config.yaml
encoder_arch: "repvgg"
model: "contrastive image-text model"
dataset: "made-up ball-and-stick molecule models"
train_examples: 97500
image_size: 64
crop_scale_min: 1
horizontal_flip: true
translate: 0.12
tokenizer: "word"
vocab_size: 32
loss: "softmax"
embed_dim: 256
encoder_norm: "batchnorm"
encoder_activation: "relu"
encoder_depths: [2, 4, 2]
encoder_kernel_size: 3
encoder_stem: "single"
encoder_widths: [64, 96, 144]
text_encoder_causal: true
text_encoder_width: 128
text_encoder_layers: 6
text_encoder_norm: "rmsnorm"
text_encoder_norm_position: "pre"
text_encoder_activation: "gelu"
text_encoder_mlp_ratio: 6
text_encoder_head_dim: 64
text_encoder_fused_qkv: true
text_encoder_bias: "all"
text_encoder_qk_norm: true
text_encoder_parallel_block: true
text_encoder_inner_norm: false
text_encoder_positions: "learned"
init: "kaiming_normal"
residual_init: "none"
optimizer: "muon"
muon_scale: "match_rms_adamw"
learning_rate: 0.0056
momentum: 0.95
nesterov: true
orthogonalizer: "newton_schulz_5"
adamw_lr_other_params: 0.0026
gradient_noise: 0.1
ema_decay: 0.995
max_steps: 8700
batch_size: 256
epochs: 22.8
lr_schedule: "cosine"
final_lr_fraction: 0.01
warmup_steps: 430
weight_decay: 0.02
adamw_weight_decay_other_params: 0.05
Rows from block 4 of the image encoder of a small contrastive image-text model, named by matrix and row number. Rows with one number belong to one channel. Each number is 500 + 50 x the weight over its row's rms, rounded and kept within 0 to 999. All counts start at 0. Numbers have three digits each.
Before each channel's rows are labels from the 100 images, of 14848, where the channel reaches its highest value: "lies over" is the class under the peak. Only what is clearly more common there than usual is listed. The data: made-up ball-and-stick molecule models.
# c3: 3x3 conv (encoder.blocks.4.c3.weight, 96x96x3x3, each kernel summed), inputs 0-95
# c1: pointwise conv (encoder.blocks.4.c1.weight, 96x96x1x1), inputs 0-95

lies over: stick
c3.32:521568531460431487479409505490521471509471474541508441507550493519480472522435539461502564546462457491584434502365600544516421391439437456481452481485580458561558569553493585499408490494506503546459425533500470497462508460489470486446461446527457568551503509538459570441581490591591547588
c1.32:456478506494404470530449537469496500496510454583527416422522514554531520481459513428495556435487349497518489551422526482510366407494446481495519510426465457555583533544479529516547501493469494530435429533454443456469509519530419451407453448552499572521524466526469591437538469511609581523

lies over: grey ball
c3.56:503493503437582435463506547551526502411421504435475587481445526477557444388561469505501506427486521477467582503552544534521546537442482522474491482535493596460440437544373479465513478493476521438452571461469587489485481541441374499504496575469521531532560529411604485442447512587511536460
c1.56:460458548520403463464402508492468446486515443583537414481512536637398494510540560505505460574459499432483465437463457516522481450568504516466482494460410511507568540475274467472475501555518447453527434501502485483468427512510495440439482445545477468548501515468461528504487558484468465443

lies over: red ball
c3.48:473520358524475481415506493436479542503499479470476524487392480553519500521682454555510471497501458427448540561591487479473507571494511489490554591515458468469482462450471468467434497520442478507498481449357454506466461413518536497499334471454519480556561486453481500515531455462536508497
c1.48:497534459515518505445499499558513539465436505539480476536551452494509517477764558542471519517451467479442455524573450466513536535473520518535500318507487498498481499448432510479501517459505442485493516502473445479437490461507480612454354466468518512528409485524482500493513464439477510512

lies over: green ball
c3.82:382596483498528525486588475543453481526446521441436472528435471569467533512498535510430462500472457491531497444505420483496605568462503459501589461644435485475514492468455575497536481461523469474458411494507476434551472457518476504620562468480568459492558567476569429516392518472430444534
c1.82:408485472499509469539514526484419506491452470465589540436558478531531493509536473487509517424473539552469568518468464395485523451466534506486555513572542485507522521528452534463485520499493457485492390474456535428509543499477474536528421561532630231534461528545512446496525528484500509542

lies over: grey ball; blue ball
c3.93:534464526501492497555534534482526492539436522492508417493455486563577546464531521461463490461546454525495492501460537338514418482489520436422580501456507499592414483443447494455385512421483522510611566460452464568524476437399440503491472434534475520525452588552600533572472568508481477460
c1.93:464498440518517504507422523495474538548459383510451575476528534589540512476496528539457579475548594460544568495404456555507441448463520536546568530544589576608459437573459543523453466490474535525498457442468487457477501453494529465516475482531483542481414514507494460586550448539319440487

lies over: green ball
c3.12:466520472476536579460540347533454538363553474485460517463455436532440503496535495480445513487516440572478396475485475461482443608514451475440593447541454507475455535513433449436517521458467411517492456390468486497476526488434544474492466478476478584502527669511523494493471528494524558513
c1.12:408543456431507492543470330516493481291457473466477505476570422469519493519510511523494464465489485508571391500479471505444438555457426404461524487491431464479443522513449465558501545476486474507526525507491492484529509534474541414467470392509476556444488629452522460529493491515490506469

lies over: white ball
c3.28:484501508462516534515538497518453411510435544441482229533501478495492549543437541529388476454531433526576464468453474466491433550481557520584517484575498507480507506518463497482536485497483530555534441480486526479520491485593516547521440491477436526483585450431497547408419494498468451504
c1.28:483554535519458446482502544547630494519455599378492315456524443474499512458532496483318463536534478483534413475482492467395607532464511538505538500523480495414482520500462558479460521455499515524419505475497552581424501476530501513514518553506452492488527455448448506493524489493490546543

lies over: blue ball
c3.49:474509548497494503483455466569451452440409493562542576525474544645497482447572467552482594480413513505474501425510468498488496502498588499540481462351480529492505476568547486475488472527490474408510543531518454397428508520532584496639495581428465468507422518511532471546440499481581459490
c1.49:571452531488558549463558504566563417480530533461433481483498475446468504492535517440508509549524437487585467510532502516528508585487545552543505528277483523393479448477499455457556504528462534395523546506529489584517553511551401526434553474498510547496578506513535446434509506553556444424

lies over: white ball
c3.51:485569471474454516559501472448505516531543437518405220465546519536610505483457515521502432444489478485442444510474476468471377482488537495485521500497484479479539466537433540495396514514451512522558489512512466517477536480505565465478451582549488480554506497515498472493535506509479490370
c1.51:515518459489529508517617443522523548497564465483354227524483486529573470477443419570491464437461472509482473492485491440471508469454520485470469512467528409524475456488513510420505513505472483443543509507508554491438501475523539455523460551497443492503409481480497487483484428473512464406

lies over: green ball
c3.74:356510413471482559470513441563430503447576512452503437486462496491454502535515486475503453553497491521499502447535484441450376497488466448473486496496422554537457440442492483703470513513382480467499477368507512495518498469487480506489496503517468525472496631410454474500486459499545565499
c1.74:461539443540433488452479463537551486438583514468467523525576484510453484482502431544410510471482465477531507486456438441510372588564456443464515522481470492504480530472419526653527564453428426478489452453505512509435473535326468488517456478589505502513514608449492480468470585482502535470

lies over: green ball; blue ball
c3.38:542577469450459469504500486546490396497506562473528497523520452522507480509504558535513517492530543477540495484494258309516545538497521521549537455510402543478579498418470434518530478491538546511517528455456465412495528505527529448570529407457517474490488484490521444532502527518414528471
c1.38:523586456481566528531473506539526496477604503421543505553477513433504479468533521476406563557418504495549494521528354545486414479462527488469456516432553429470478522502510546590479553490413561493563419485473548500518476480475465457493491595572495551587422483557396512391487486557571453487

lies over: white ball; grey ball
c3.61:477579507489652501447440441560469444520531490580564567434448496484479420489555506476505569437542403520511548447577469560469485489495508501510461439488542516519453471562448485482589565328455477493543538537500430605482541499445519592518548566501504484500538423538498509492484531524569475481
c1.61:541529554460468520506416454441479426589499522487473502522512516534495526489478541488474442587523463533461523472411466449566526524563486512484548435525415532564532555481554583487494484294558450464515426515492413409592475557504567433574488418481458533511541477531544568536473477485477547538

lies over: yellow ball
c3.35:442466458484339468556420549369416484521494432482513469481441466523476489482560513471445493530463479536506476461423458427486452467468509512533494462597491409537494466507501547460574458457426545432470439480494519443443499473522560488501502317492480550459488524410473481456476413546513512490
c1.35:497506446466413502548486526435446476485514440449522483500549417514486479512465548466467512511529514495542261532431446402421453459520466512510497474529520445491493407480511541461494479484427611434472490432487541487499542466547531442514451387518502471429450597447535444490486461515484484560

lies over: white ball; grey ball
c3.3:488614485447663476499583517544524531515498488515457487543505513444464451435467455580421565471428482544565504471547492529468514575475500502527466428468590539417476573465535582499560472550498499544506479503534529552537508525450485496544514644553459481463474536485478465444521540487443502338
c1.3:517511486303608522543611528554514512505491490428520554520449497528423459432530455513407586448466488497514491487599505504485539544422511520497472522477499556457470535479487554511536425486541488512500539469573628489475510461476445508544542622550485509547473473473584500462491540557502550410

lies over: red ball
c3.75:469478460492422455427454467520523513487476511428475500539517482519447490567535458539541581456543433514550566493415513438549519514519497408533498427413481598469571481523456425473510486476614553497493464511568472443584518423482421546549516414481471503511580473486495525628522521517350468442
c1.75:409581465536420456506470480515483532530480563543518514500502520544472506516561472593527518482543481498504515486412483421573595543512559452577464476445501530497541491515433371548490486528588438407456523408556462443515478434446358548556563471424550452463516500481504509582471526465410512472

lies over: blue ball
c3.5:402447421486467522549451439504476520502438486520486489525505506537470429487487444461550484509535420483306489553506503455444430564472499512386491482515511536421469412346452616503446484502493497476458508443525504503416489450479513508522470465509550451531382485487461456560509486449555485463
c1.5:507410365516507363513463509494480513469424447438506476480503499511469637604437435481483503508444432460342465492461480417511512549466529524514468440446520519459522524391491665438483502471484531548447442519527523471446535537465482493486521487523542484538481482486453458523531494455497492470

lies over: yellow ball; grey ball
c3.69:507547537498592536491469458552424511519481471456496495496488518561494489530567493540505584479521458530492520470519524482415591618431549448467505550485533654515443466474411470481463536487543461466523531495495316541497587461471502496637523460513508514569537554404543492491486561496438514483
c1.69:529462469389435506533502483477559566480540470501505497560468421489550549500466562436482426471438541538490537465483465473484414481457465492542472506544483514424485616454564521506496495448398587508498431482550296444511376516518524557492469573479534526539524498499436481422495453524554500462

lies over: green ball
c3.58:520522553522488439433545534526555485490471512506510472491508519440457447497525538467558437594516414462511495451531473485492507478476470493574549503474467522416612557520507495255558439496502498509480443445528494597545508488464414431425538449524486549604527466513455500496487508561548446434
c1.58:498453520457462607498456457500521514476522524479572582557484444522580500520506447507511582523417444517520499575536517393401492563524502527535480590410481549470413518543497500321493495503428461490495427518508581443497409488550561540456524584590497482498494494473472451537484463443455556479

lies over: stick
c3.13:505468546533365538507521467444500498511474517542457562492546391540481556486487528457423442530441460509539504449497514422474456436479499534529478425514525383522548487551592528540480435500486487477554460569499453464569451487538490473280512427546510489543560468536506523428470482512597509489
c1.13:464503495439438458521477483414476492508293522536474556491541414537518517512507561579448483489471456442480553405529516420471466427503506525525485470373467389563490465574462518528519461384472433508472449442510524456518484512453438498425435457478504482443505475526518463428492490512488457425

lies over: grey ball; white ball
c3.27:418405532522389480438488438558484445463584509481457470486539462547469469531509550305535400505478499491502476436452491544518468527479452465540468490477426502480539463487575480486508525388539440482546472543553406475494469464518515536368453382491558493507504463537497472534474544441481504455
c1.27:443594451485532496576549525425510546422511532423504540514476427544554518554464482348413523426443506493460531469469467421460493448487565552487541461431585449522398409463425578522501492453476574490497435484421548486483518481498473483536557501420511468509436482451544458444472491550474574436

lies over: red ball
c3.9:381467534479530467505409506415483491458526492400588547476518485545440485411623517466450524472521424529540513460521415480390527454465508411490498508425569431531509461532415512442469572437430521528487526571485477434423517473432480510525506546528456521510438507534433435430455515544545437530
c1.9:512559443536487513405486491297448476515496614422525512468482499512532468494547545462468508458354457531488571436521517472468545545484489546519464494511493465505500457480621513508547481623444550557394463527494550507475500425423512460524476441559454465511484531497511465445473441445492474474

lies over: white ball
c3.1:436447434417466483495511434515541480483556488496454471476481491476457516472521557484523591482495485476424512496459468446516396436478595521533567390514514408488465436559526458445449444493469443573519450499455435449469435469541421401434503546425483421447556375579499472479522494405515453518
c1.1:523272472459557494528506429476501453453543437421437449493456484416506524484482488460456567503463488502455548484514464469489505509427574491532498433511513489525410441534479458497541471424390502580454485475502504493398438446555462384431548559457469477452484448496494495473509433484508448516

lies over: grey ball
c3.20:447495484490419414441483440522468399553455451585607552442510440511447435447540484534453493458462508447554494458425471387488469431519518538491473455364505413486561481485562517484475452530459464539537488503599402418483543476468514465507512436504533480537413489437524451538570521468489429469
c1.20:501456520444500457509515475532473455577386452531487545460451283537419542506488515485486534532534531453484487354414514403473625541475582522488474439478501522527485527487477474446500482561498500476509434509549468417514498488487529523558518509412506512508427503440530489542518589433527501469

lies over: grey ball
c3.80:357473462484497576581550524525495509453546440486376512511482392495574534496517496487465390475506524539527491542497494431440499615473490521558528492479425495430513462453517538548472487508473527527512499460531568491450498420524443437446553435442583496607429500444543504461481558572401496435
c1.80:422556413483462524532483498522491577475490407485525497516464471611507515527504451555452442403383458526494542502550434465421436540409533499531484500417505479464444460529484581518473556425418536561550473455532571441438426454491505500496469524364496556508398487443490465465433484483466489442

lies over: green ball
c3.85:409509443475457505511499490506564458545446522465538458407390474564545464572527508479519517442485415511472503516590491471474502504486465436508538500466554500519522410400412507486462488463350503525433536388556437452488473525562462423461497453493553533498489461361446444475483437478462469572
c1.85:441544443455486452510475445597500543601519532433525445501451491547489552552505540478483435502452472507509529557524532472413544541523508518497508526434577502531467496413537515531424420564478461543557533543519523453437434488551412494471511533516549490520500275432440503452507585491497564565

lies over: grey ball
c3.37:505467530527526465460527432506589516500426488585480502537579511427464579524510387501472507373474460504505560462534429395487521491492429409602525409461490482574491540468533565479517493487466461418481540498403478499456499544569608516461473477470541561487497510429477559460582438552455449461
c1.37:385485473452506503434517450485490548471472468552585527491478497536455474505503519500366485465470417504509576479335446471480439430457452535544500509526467493545501550488550522531462517513406564436458443500400493587467569505439455552486489512416449500546571518550536475393522478569587499537

lies over: grey ball
c3.45:451487480531456454637581529528476518467544531524517430482570470482430464437525477537384438512467530522477480448465516481459394386492455376488491532552472408510533467443605399581500523539440597448498464476505430486423503519542460472509521469517497472478384477507542516496554463491513474513
c1.45:479494466424613476483515509532564507470500602426439577538482535438463502545554472526523469528552526483539516495440510501512510560483520271503516452540477581500498492417512391488512468503553475567451542515509530583512473412443503499497521474370482530469499505462555458516546553496423454523